A small image classifier, trained from scratch: num experts 8.
Rows from block 13 of a small image classifier, named by matrix and row number. Rows with one number within an expert belong to one neuron, the router's apart. Each number is 128 + 24 x the weight over its row's rms, rounded and kept within 0 to 255. All counts start at 0. Numbers have three digits each. After the name is the row's rms in percent of the matrix's.
Before each expert's rows are labels from the 100 images, of 14848, where the router gives the expert most weight on average: "patch colour" is the nearest of a few named colours to the mean colour under the peak. Only what is clearly more common there than usual is listed. The data: rendered roads seen from a driver's seat, with toy cars, trees and houses. In brackets: how many of the 100, against the usual share in percent.
# router: router (model.blocks.13.mlp.router.weight, 8x256, trained with AdamW), inputs 172-255
# up: expert up (model.blocks.13.mlp.up, 8x128x256), inputs 172-255
# down: expert down (model.blocks.13.mlp.down, 8x256x128, transposed), outputs 172-255

# expert 2
patch colour: cyan (34 vs 13.9)
router.2 092:168132123118110101194120101137111134146137186148148115172131114158191137069105152125152123152148136122136143169087136133142122157113123187140150140125136163138132160133104145163151122156142108109118148150105153122145160098123107156132153146116113098126
up.10 115:088144098135149130137104120125142145153144122114138078148120113141128147147141117093115093065128179134123151150089146131149102103119204132105131119124116122133092138170088147132106137139157124110118112097116118154135135160123133106130143117139129120112
down.10 091:158138176092108141131102161116139103158134082159131101115118165137107149097110164097129132133077098127107144197115149155145175102122138129169105175143122145144118123094190146156104105097109135185150113107135121121140113097142146138126108134136095144113
up.11 108:138188180096091119147116149149119119111129102094139150124132113157128125208152098158147171128158139132142141176173100122140143136131123132109116120096113118105147090118142110103142112143092113117113154129145090137131142146124151096142115115117148128146
down.11 106:133142156134115095138144105118172119132108140109164118106107126155136131042099161128112100165159118128157125115129122143101157108146146115140117147108176140093150136124165152116120102113142154114161115094120090142108141132120191082123126160128100160136
up.12 128:149165119129050143129119143151154147151099128124129132144125098130146059150094113121109128141059050126127137081113112115121117114149126148152126101122152134105111130167102155137118107093091125164177113150155118128108150117168120110135131101137145139105
down.12 102:162077166114192170116121146085134145161176117140144133120162148142161145089159167133145149152128084088146126153107147117096111101131153103141147154109147105158112099155088132110085155139114122149072079106111112117134126138117136129142125161139110127133

# expert 5
patch colour: cyan (35 vs 13.9)
router.5 096:152103097104119176176123134105110127128083097136130112117116177162143147128092158092124107140151111115145153119128132133137142166130124112116129161165115169109096144107128132153166129147120121102114130156140152070156181079154170150135151110127146097125
up.11 107:103139141116113119120158112119139108127123123112115136106122114101108130139138164167118133120118085143235133135161169123102131100125158082137114123127112137169174134124142140057141127090102084125123111137138132144137106077103150103136110120166099132138
down.11 111:154116134128075126101133121150116136127156088137121115130130182161077115165207141141176084140159105147104111132078131137093112134119101112173120142130147119147064152132154134130133132147134136148160134172140098117142115143134113167154117150164120131130
up.12 126:136105115140139118113132164144138138074114147122129128116130142106133165155178183117141121071140161132148146129113104132129100119156100155141122135245106128100167144173151109110121117120083103127100151129073126120121133122117119160122123129151125153133
down.12 110:080078084133111131139102143166176142126154179112125101149107118117142087138126131137089131144091143111125171133130161138146151122133072154132125123121115170112138143112136149106127133149150142102114129119148096126143131132204140123086109121142126159131
up.13 117:182147081109123105156126130139160163144133124134097160126122108149166125160125139154100150165143171121129117145143148140151168147133255118138126129142107114096084147131118101138125085123139139153149113112140127145136116132122131121088151133086128131124
down.13 099:090156075163155130131124114153145154132082133147075133096142169114145149141161131134130136113155123129129124127115116190147135130105097142154103154111141138113092168132128131102119133144110144141149124090128153088103143105130089081105102168139143101135

# expert 4
patch colour: brown (75 vs 37.2)
router.4 094:092150102126156088091124129119081115132131149117144123130142133082154121157123150115135131137119127153129126116155133139153108131255123146124124136129136104134151126110138105136145126144166144113121134130126132136127111187140111068159112111142120124138
up.11 088:099158148110102137145141142174113137158108147173100093099149141088109124147115120126178122110116113123142158120116079097147120144131074133133108150134107147138132138132120114127138123166080095143116112126110108130109116088135135130150144127126165114133
down.11 087:145158126093177094095106175082103149126152077138113127132106135157115089156142149134130115155145147144101114148111128135120152116145103158138124139181119147132136090148123074111130126139123134119152111140110145110133100124121145137133088149116123120122
up.12 087:138128144140107107121123096114142131125134096160154106125120152190160121126135077139148137118083179062138109161129155111140135085096151157076138101120108167104125136166079123093157140152115142095108158147144122111125164122146139133120123185125098099115
down.12 097:142127136158134088130143113138133108124131110097167146110116105162149130151120132115154096108108086135128119103103122103134150136144139095155149129145153117112109092124118151129124133125125173124153123156110109172110137125116162113124073061137140144107
up.13 115:137072108130089146141136128157130132105137183075140134150169154127141106133102140139171134112109085134094167139105186120113113136154127139137086098093150152165157103154106138165128128094109110133134119156120147148110150104113102082159133140109091143138
down.13 101:131110077151165131129140153152142096151109117130103117142126133161115156145131136126123102100116149159139134123142131156123107151130110145134125116099118107110113135105138145136133098136159104101115092135146164134133134072112164140143175109120098134101

# expert 1
patch colour: cyan (51 vs 13.9)
router.1 100:177159107091149121113123154171127123094115121089112136130121141129096155122100113090104140133111122126109122118135129144136125155126137075134139104143095131113040118135088131112128117106101128152138117100113141090136091120137146106127115135171126121134
up.11 083:138125113114150128110130124087126156128155134083115127129099121145140159165115144155172108122122095105125158108104118126117152126139145116143086141097148107158126103115160156109103115119173161140109149152130116086107074146118120146091111160098173121135
down.11 090:117127101107157128143104147113118130136102128116139119154125148159095085081125143113093111099147151154115108141139132132101159151128154148080107132114147102113148119124163060123101091142115082148127131092092085080119125127155141086130167155133126112124
up.12 089:153145166156132124100162158136078146119140154087130141131164139153147122132107140120153119159118099130156137127116178147165139120151167102066143125136128139118111124126160115117149121141109168129114074140132136092132144126128166169125088115119156132112
down.12 095:071134171135104107101114140115120147157137134108148130123160147145184160145109138133162126149132123132093173138074140110173133131119125095138161138135119138129113098119168140083110126150140150150154119146166147136074119177090117135106140142118130147108
up.13 125:149105091093133116099117148094145155133151126140121201151108136137157084126121129163073128144121094165134095119115191141144182122125125126094098100184116143131131139162157137121153103117133130063154110062177122115141122133159121136128103194129146126156
down.13 094:118098147154105141111136154095142158130126131096107135107120119126174146129138139143139150122161135109149130132153053105168132080129116101139085127110120118123117156110091106098116180077132144068137138102150134152118142148161125166117135108092129136133